A small autoregressive pixel model, trained from scratch: 5.54M parameters, 8900 steps.
Rows from block 3 of a small autoregressive pixel model, named by matrix and row number. Rows with one number belong to one neuron. Each number is 500 + 40 x the weight over its row's rms, rounded and kept within 0 to 999. All counts start at 0. Numbers have three digits each.
Before each neuron's rows are labels from the 100 images, of 14976, where the neuron reaches its highest value: "top examples" is what is common among them. Only what is clearly more common there than usual is listed. The data: small charts drawn from random numbers.
# fc1: MLP up (model.blocks.3.mlp.fc1.weight, 768x192), inputs 144-191
# fc2: MLP down (model.blocks.3.mlp.fc2.weight, 192x768, transposed), outputs 144-191

top examples: ring chart; pie chart
fc1.229:440509518426464473516458524442562486525550490489513530521489425590475460498532480515509517513535515457477530471473510513464507567476538529453505
fc2.229:486472478500461486587523532507534444509508461528529477548455434533530568540497512544437499492529536535459400481523505480498529503511521471466483

top examples: heat grid
fc1.714:534460506565477516533473495477473503422518488554516512536484580479497529531482472501443509478482525481441504433557488537465536480448532492484576
fc2.714:508480508539544516533458471453505481483526533511493532566565571485522543482535503518473542417532519524546426463522480456493504453489528502476507

top examples: horizontal bar chart
fc1.548:542545546515504508495547488566463527507424535568566512541445522530435480515565457478470586529516483562538491504426495495533474504476537497542545
fc2.548:472534577497419473478450550467506608493538458529511539424410512518540506490472523531555485462468561541456486477479492534528496545569475518482491

top examples: heat grid
fc1.675:497418478551577519485528489542575548538524551487491457536475516512525521458494426546498482517506446509534529520460481489536461539496497495460549
fc2.675:467566478484442494527517475473551507550533500503477445527594543522541527568386494456477555538466538502461455461463454474517401555488500501528518

top examples: heat grid
fc1.85:487501522459452472554519450520497525568478518481467584497531470545545528501527473466564477540528444487503554521485473505551464545445488484495501
fc2.85:518555536513501445535457499480480426542478577471465479459510581460512482478532450517517528547513504509472572520467573519479404572537412513420493

top examples: ring chart
fc1.748:468434522544433478494480453469538447497547485559466521524553460489511513503474507489516503517462514483547538495510597531479579548456542494488490
fc2.748:536486531423475439447451533515480422511580458550424522505527510440549504468501527544460556525515412474447490498500525498520490487534470510487506

top examples: heat grid
fc1.577:546525512451531432485513513484484502575432467531530483586445479505567451452459429540579523469508525489493453517495451480559513507462541516475488
fc2.577:511465515463526521555599548490526467531509484525545482550498457544466581435551470506522470454506486506503539514473529555536429425503546477374520

top examples: ring chart
fc1.558:499446562529481482513426559442483493464487476524535509473481520480540523491492468545492531542461489522538536433529466580586451477485464478435560
fc2.558:451480492525581504503482479484517487531556502544494457488527475533509497471511530520517540549465449519460454468562469487537541534490513506519482

top examples: pie chart
fc1.712:446470508516515497487582481483438466528443522470523521529503533457520503504496499449480475486534567517441510536482475539515542473482538493443485
fc2.712:480412507433500574486533485506447459547519560405485485498459483493542481542467511463492547505513492536585507516429490497543472441503414439591551

top examples: ring chart; pie chart
fc1.38:466475485446519532515504481540486523446460465495473502476486528606497414380497465484487568472502464560532505462432509504529497461534503482443575
fc2.38:499548508436447506541507526512582438489481432468503587467470518492514516473428489527498427564502481531521495485534473464544529462595439479555471

top examples: heat grid
fc1.267:510492565460551453457505519547439554427526469543539509513456431483440463540492492483514491547578473472540466505506506578451486485523500454503472
fc2.267:538537437448508478512528437513447503529496539503521563520622491468524567493509442489501494481535495447413537500442539535441507625491485502574470

top examples: ring chart; pie chart
fc1.687:499507560484551523498472514431507442491507487486542526544473530473570551438493538533519565527467476499472538478531536500569510473514587515490541
fc2.687:531544526566477484475498537520492506583535474452509477492469460443519556454546483531477607534512422554498498487539534514471464534517495472436518

top examples: dark theme
fc1.341:535512523559544526496477464465515542475489489501490543532505548476445418518546564439530418451481480537534502484441558530463492576430512479532504
fc2.341:531415558512524474491485509468533523465494493471498523526481500483400457565465493424487508450457516509446505539522504434448452439547480442529490

top examples: dark theme; stacked bars; pie chart
fc1.55:540467560480520531456548471528474509508449524459528540530521414497484533492467536556520515521509518595434500507496551532476464420524512495556511
fc2.55:501559568482514610458511544555467551569452441526439460492471466473552445525504524534446528549457446419518546501547473510575479434458484508529404

top examples: area chart
fc1.287:545495452489458475429491526495503506504537494498498475486484507478460558435480551531448513426519537586456491480562445460460535434424510441495496
fc2.287:483498551498478503450538529512476444450529507497486438508523548536463474480513531467489495445499530529515512427516430503508521419549482556505510

top examples: pie chart; ring chart
fc1.522:491516551476457449557447514483437478488531507561467456461409464510547480513486505522455459437459483537540460493451530511448512499482543526490454
fc2.522:541466525474499493515511533462504518451520534525484492533537508559434466507399485539546423492535434486416446518477491512522520475506510504547506

top examples: horizontal bar chart
fc1.553:487477489504494545502519524514517514478537472487414528471529426450466456557560481513504462529470467483558479576438538540576473496506551483514522
fc2.553:548494470468516435441521448483511466486572458513507531535559475462453481509482452434579493450491442544518495552536425492529506513482436515494465

top examples: heat grid
fc1.9:465485512556490568547559437504495464526480513439457455486530514543504515499512461488496510513564557555515480572501539470576412552524479484490433
fc2.9:449508457484513524495501541604520390521518459464444498503484485514520553534437486569529465512552445519447539387523518514561445517471502478448454

top examples: pie chart; ring chart
fc1.216:505557485459539469542516473529566537481413494478481428474523523501531461419508527500479514485537552522551450497422507444529510482564530494521461
fc2.216:558480456485505487464486500538564554515524458506491533559502495529521539485497503498476559523594487439586510495501523510515506501500513503511528

top examples: dark theme
fc1.627:446498478485484429549451466473521467483542509502442501521514501505497511534501522476513523568504520464471534433534454520518504490480480468502474
fc2.627:556485503516505532558464513495548500530497534423396496481515526486503516540512482605521489536509432448393543485487538476480466509481351435475485

top examples: pie chart; ring chart
fc1.551:489511446525500496494404425451515477464441507536484527567496534610509431407524481438482456482473525503558495512501473510538566424501500461468499
fc2.551:486514492509546497535467483527528511451404509500483540469524505541558453488481511458536452515531496452487524467475462507521495499478546527471546

top examples: pie chart
fc1.767:426507451500489428492542512522447518548487491475505474474510472543568520460484489507516505478563571476598550458480481556502570492440511585483558
fc2.767:403503533452463591504501527541592503506496510587472399567485495486502433439437533538559564470499452483540452474544467495500513492543526530440512

top examples: stacked bars
fc1.361:522526447525517508483565500495452521514538516518542492505493501465590478436452444474498530531514441506482541517465459452464530532473496454503582
fc2.361:504550465465504477467498528556516529496434513583530484528534441514556576436486512487540506564504450434494447460465445510423481514517506462553546

top examples: horizontal bar chart
fc1.110:481450524395479547557578391530420507512490483472479482491485568438489502567515484519460529425592522525447529463504517565430493445530558485515468
fc2.110:429469534494410533553534465540469548433501435466542547460437501521522435481445418506479485493474474530458473430489361488532536495508448547553498

top examples: heat grid; dark theme
fc1.534:426444475422521515462576500583442488468489484486423548524511473491499555505556481486494476550522471481489481532530408486491496545456461475547513
fc2.534:486513464465422553538543490490513498531527483520585494477522515465498488474540506475535484530539493491562487553522481557477432471560391494436494

top examples: pie chart
fc1.298:430512498504530545542609462509473501558477485475438596502516494473526523537507548414435501441467501493525531575423455556484584478511468445531514
fc2.298:508456439474483540565491520443510440489534447452488554464414457539558506542470474484529502479484491450542497508401477481501440487534270544475457

top examples: ring chart
fc1.464:466549497454470550530542538469525565534511489506484470491510514534496569429562528502601486463507475438475463394460518506488563572449527472466529
fc2.464:485552491494531491470541514533554492538588510533569495514477510508549503457544512479499549534495485455431511459549439475555466534488574526471468

top examples: heat grid
fc1.235:508474522520525450453507524517417503480479560527552538537508522612531592502467487518541485426517473581450519562477489509450453482436458448463494
fc2.235:524536482395509464472532572457447484485447487516504455501520579508604517474496509517547485523509529500475517509458486497468429513538428556546507

top examples: heat grid
fc1.62:555509450495545496501481520450496525529429523498508486471573584491605447462511464450447505534400540513511460518532488478480471563486498518519469
fc2.62:546546525529506500493523437445527516557443479561515498494473512508543501447496484488451583484536491407539544472516485496589523493480456538500489

top examples: heat grid
fc1.706:525476547528593448497445493433529531467546538469474516475415538494529509501533494580475425494483493418514466535503486511498501487499505497560540
fc2.706:490504442496400527497515500488472456494539461469570498545487517430552579440496467484559511498535460481511526510542516529587532560493458486544522

top examples: heat grid
fc1.126:558507492494517504413565492547533572576404506513487473494532451503518558460495517479519535533454510476496436502510552480509503500440518453517586
fc2.126:516553502562475449454505442524537497517433563442534456541491469518454479408572544435487464514552544539534558569542430483487387497507573504497494

top examples: dark theme
fc1.37:431566495527497555515478569509443495508485468512527401580551467565436494531482488524495486484558483508485507512482591477548528486463506534547526
fc2.37:539513485490531537432450552536440493521502535459446464569460508544508530545541524616497467468505510503415491563494482493561513517516506443427514

top examples: pie chart; ring chart
fc1.713:497517519462586491523434456461522536475509442482547492569457447488488568489441481461429501531525458527517491493493488557507533534452565466495487
fc2.713:529470452579507512499510573483441566576476513536445521471572471472512535483523494518447558521478498456478478524548566466475452553525466499493499

top examples: grid lines
fc1.626:413446474440495576537523462514489516462492412439449421471467488480476509516513475512542508476609552503514517521507480437498491506521471522531559
fc2.626:466507425476376493539474496490471480524503407528497574500483547491520485553534505517510484465523436422561529510397416534515469500485450494551517

top examples: pie chart; ring chart
fc1.611:571499495492518479484520497437519490462545429497526496543497506554448455521563464495476473580527467561512488441480527451452478487521441520470507
fc2.611:541531498502537388447513501489526519519504611512525485574494538507486528432472547378482519502460524527443516501601429474517511551477554446529498

top examples: grid lines; horizontal bar chart
fc1.479:471496506495496507513505438483540528523504481473446494496390568465471529504405500463470458521602534501543529454446473502493489476570467539496556
fc2.479:534459486497414495590456522551511506568553441449495500468405499488519497507460487532479442498539466567469521533463486527461514478506397598570477

top examples: stacked bars
fc1.488:578449510548489405529542468451503468449517467513482505505516506482522473518562442527506541489532489445518470515536541518500448558495490460472488
fc2.488:450544632529464533553530427498512462428511529480568544566454535449517532553490485523435490536509431484611551470477456489453475464560518474453569

top examples: lollipop chart
fc1.245:522475509532536538506514524538525516626544542516525426465520534458424504516497495492543507466496490525494493525464449424498442495468545473475466
fc2.245:478514583457507576545519484442496463461498489446515597469541558439538494551492520425497524490477480428483485444499420478489455486470527556478468

top examples: grid lines
fc1.165:533492509539524421436435465552571528461538480496494452500493480478526475547483498455557519482488460454534484488489464490520584549480515481519449
fc2.165:477500543565451481512514474495518516451548512588489494495477505488559447621481523461540550492498530421452539454494528452457472431455517531498493

top examples: dark theme
fc1.195:537518508462544465450553498537423473454444554476545516479577490508499499422474518491509539558539461492464427528508524503541532501480544487515515
fc2.195:491539498523503579544476487495538418427484499556491552477491449459504478467510477481489493428503576461605539557486509500491527512502447558528474

top examples: pie chart
fc1.411:598497521510518496471509520501434573512547497531476512595473500481509508462510570541442577512458487514529443446529520465533557500487468523493512
fc2.411:510586489514490531537483557508398490520502482490479499432546438399515492457488474439512553455519502485442459499506561448470503532459558463556556

top examples: ring chart
fc1.76:546500462549530482464473540476447527497449529526455548490443541464523538429485527442474544427498452486460478534519567535539519450544524489521557
fc2.76:500496465479420492631544510478452483482468556464506481478554497455496453518551486465500497410471498506457525458497535525437514496497529552519499

top examples: heat grid
fc1.198:513486524533475477535510489467554533555500522538467480536563465541528531512490484463465535547465506480509468457526564453427503515535498513529496
fc2.198:572518526584510447520562480473492459482510575526486490514486491555524492495571445498455529524454496514496459559511484539526516519469575457547514

top examples: ring chart
fc1.102:499518512454454491522508462547503520491424480509514504543496534507471494557546507475526500469509483580475438551457490530459594484423474457495517
fc2.102:545483492489471544460515476490511455461474574477463468503438525461487507491451490549590604432527474559469504523448494458473466467474464475427522

top examples: pie chart
fc1.597:460513526539530413550529493518503529443425464525573492521441448565488523390510417483518535497477564499536489428470509509531475496459452512534555
fc2.597:554455485507546541548557553532533534497474477506533449525463442500433521424480509468444531429503527490474467537523523440516467473548521508545445

top examples: pie chart
fc1.407:535524536481470501459473461581557537510460575523515458495528524450468524485528531512533499444500461624501495509471543448525512519482504493511469
fc2.407:509511494506453530541490487452504483456543483516474452522499501544450547600488479522535513475433481459493401450489509498607461463527519567508459

top examples: pie chart
fc1.192:451565494545542479528473507478425452533524536556473507509463483557469483468551520587491518489589467522475526503481565472553537482473471441508435
fc2.192:440528498458514443476520554522521494603510478564540484519529497547542611501544534422449542536500481523422538555577478530502452500534543412547551

top examples: heat grid
fc1.442:460450499573558510518471486519579528591566486497444478501429508518535493530464500522514550573452571503556506466517516513453478506547561500490525
fc2.442:495545454470585495547518556477607522541531481491499498480543508547498523498419455496514475492494566423487424456535543485466424536515459490478463

top examples: horizontal bar chart
fc1.358:505534552489426587495470475485487553556522488423559541539470525508516472521451506447535495560480511503507437497522511489580508449500594491454480
fc2.358:507502526472554500563515489507562498576522568447488484496496552471523513470593528556556470484472595413448445468549496484497461471522499491402441

top examples: horizontal bar chart
fc1.194:470539503503529541455434600513519509485512511506432565519474454485497573500457478559478492507522487381465483491449515509518497507524506441488491
fc2.194:405467513468498497532504501499523551501466494512544532464539551513486530483495492555541511531516503478512510488426477491514452510492424473505439

top examples: heat grid
fc1.581:417454437564529491494522525449490455556540491515452446546494455439527576508468561492470510548460510526464506462525484512479491509512527509473510
fc2.581:529500464434545541560539449452533424514533528361469472490534523528519509507487541557495596484442505480498513522506514523505508441541451461525447

top examples: dark theme
fc1.63:490488533514532467553500537465530522519481482490584433542468460520437512563502435542480526466602520501561519470513626529550559557557514491505537
fc2.63:471521484457584492571470553525482537426477449553505540487529442451512546552570448548502467500510585555489449472495471492514566533501447524483532

top examples: dark theme
fc1.184:590523481525492472534540492488527513447486532452458492566413514547469540488483558427490472498563471497507546474557519502464402515429492521522501
fc2.184:489479563543491510488485419483462524523474529516495414544528522539480529545511550462524476462553489574485531506501509453448504508494479478495502

top examples: ring chart; pie chart
fc1.623:427416454471493556492586429450436450558545520456540537421454494427477477465530510484485568553527491458553505507465562425485509511438466507485549
fc2.623:540481458466462513449535461541466473517573487482474534431535584461524558452524543550494549435544529406532510525509578456479604542601483486534508

top examples: ring chart; pie chart
fc1.465:503453464459441549594428484527551469504448442482480473515448462550544470416528507504460523520465415516452500547522549574480521499533452527502483
fc2.465:499445532457526504460486496476479520410469548550482464509545494561547483497475427512509521573567481506496494541494499511494471578480508493484557

top examples: pie chart
fc1.123:506564536453517484549518514499542528544543512497439467512551524488519579557426495469532489458426462491505537420539534441503551525503518504479593
fc2.123:478582497491512519562496494486503549513543530512602471515527504442525566506538513452510495503460490503526511514464453534505470567468469504513484

top examples: ring chart
fc1.587:462509527532508482507490534477491569592468472474569511513490445440425539476426507507499552537464458483582494496462524497484447447490541545516528
fc2.587:505497479469442489519549549504465466502574456495473522542554502536484494558462503622427515561533525514572541617497497516439481488497494475507531

top examples: dark theme
fc1.373:528495482477470457520544495549431436524482528564441581434506511473504497474483507515437446451551457456523509518430427438515473526510446517485639
fc2.373:436493633446456555495470554485488502470465499569492529507491527483514469511505441531471520486552506527543484506522520614468525522483410561456490

top examples: pie chart
fc1.246:520577530445599525436482474546489509516496487482441492593439420538485461490429480553431495515586497507450458451468481494581487466460465479516545
fc2.246:609515491475460510517445492555504528504500518502471524550439516481511509562468507547563497477477499463506490448544515493522463477481528531505501

top examples: heat grid; pie chart
fc1.652:572562541499505514514557447553454530549470513460485453502541464507481440557505579390445453471514576428475462569512498438511441472419518508480478
fc2.652:515471552482419491505574453535490510428493597506483475485476537459431516570471520490449523482492479506392447488477489503576521487478509528559462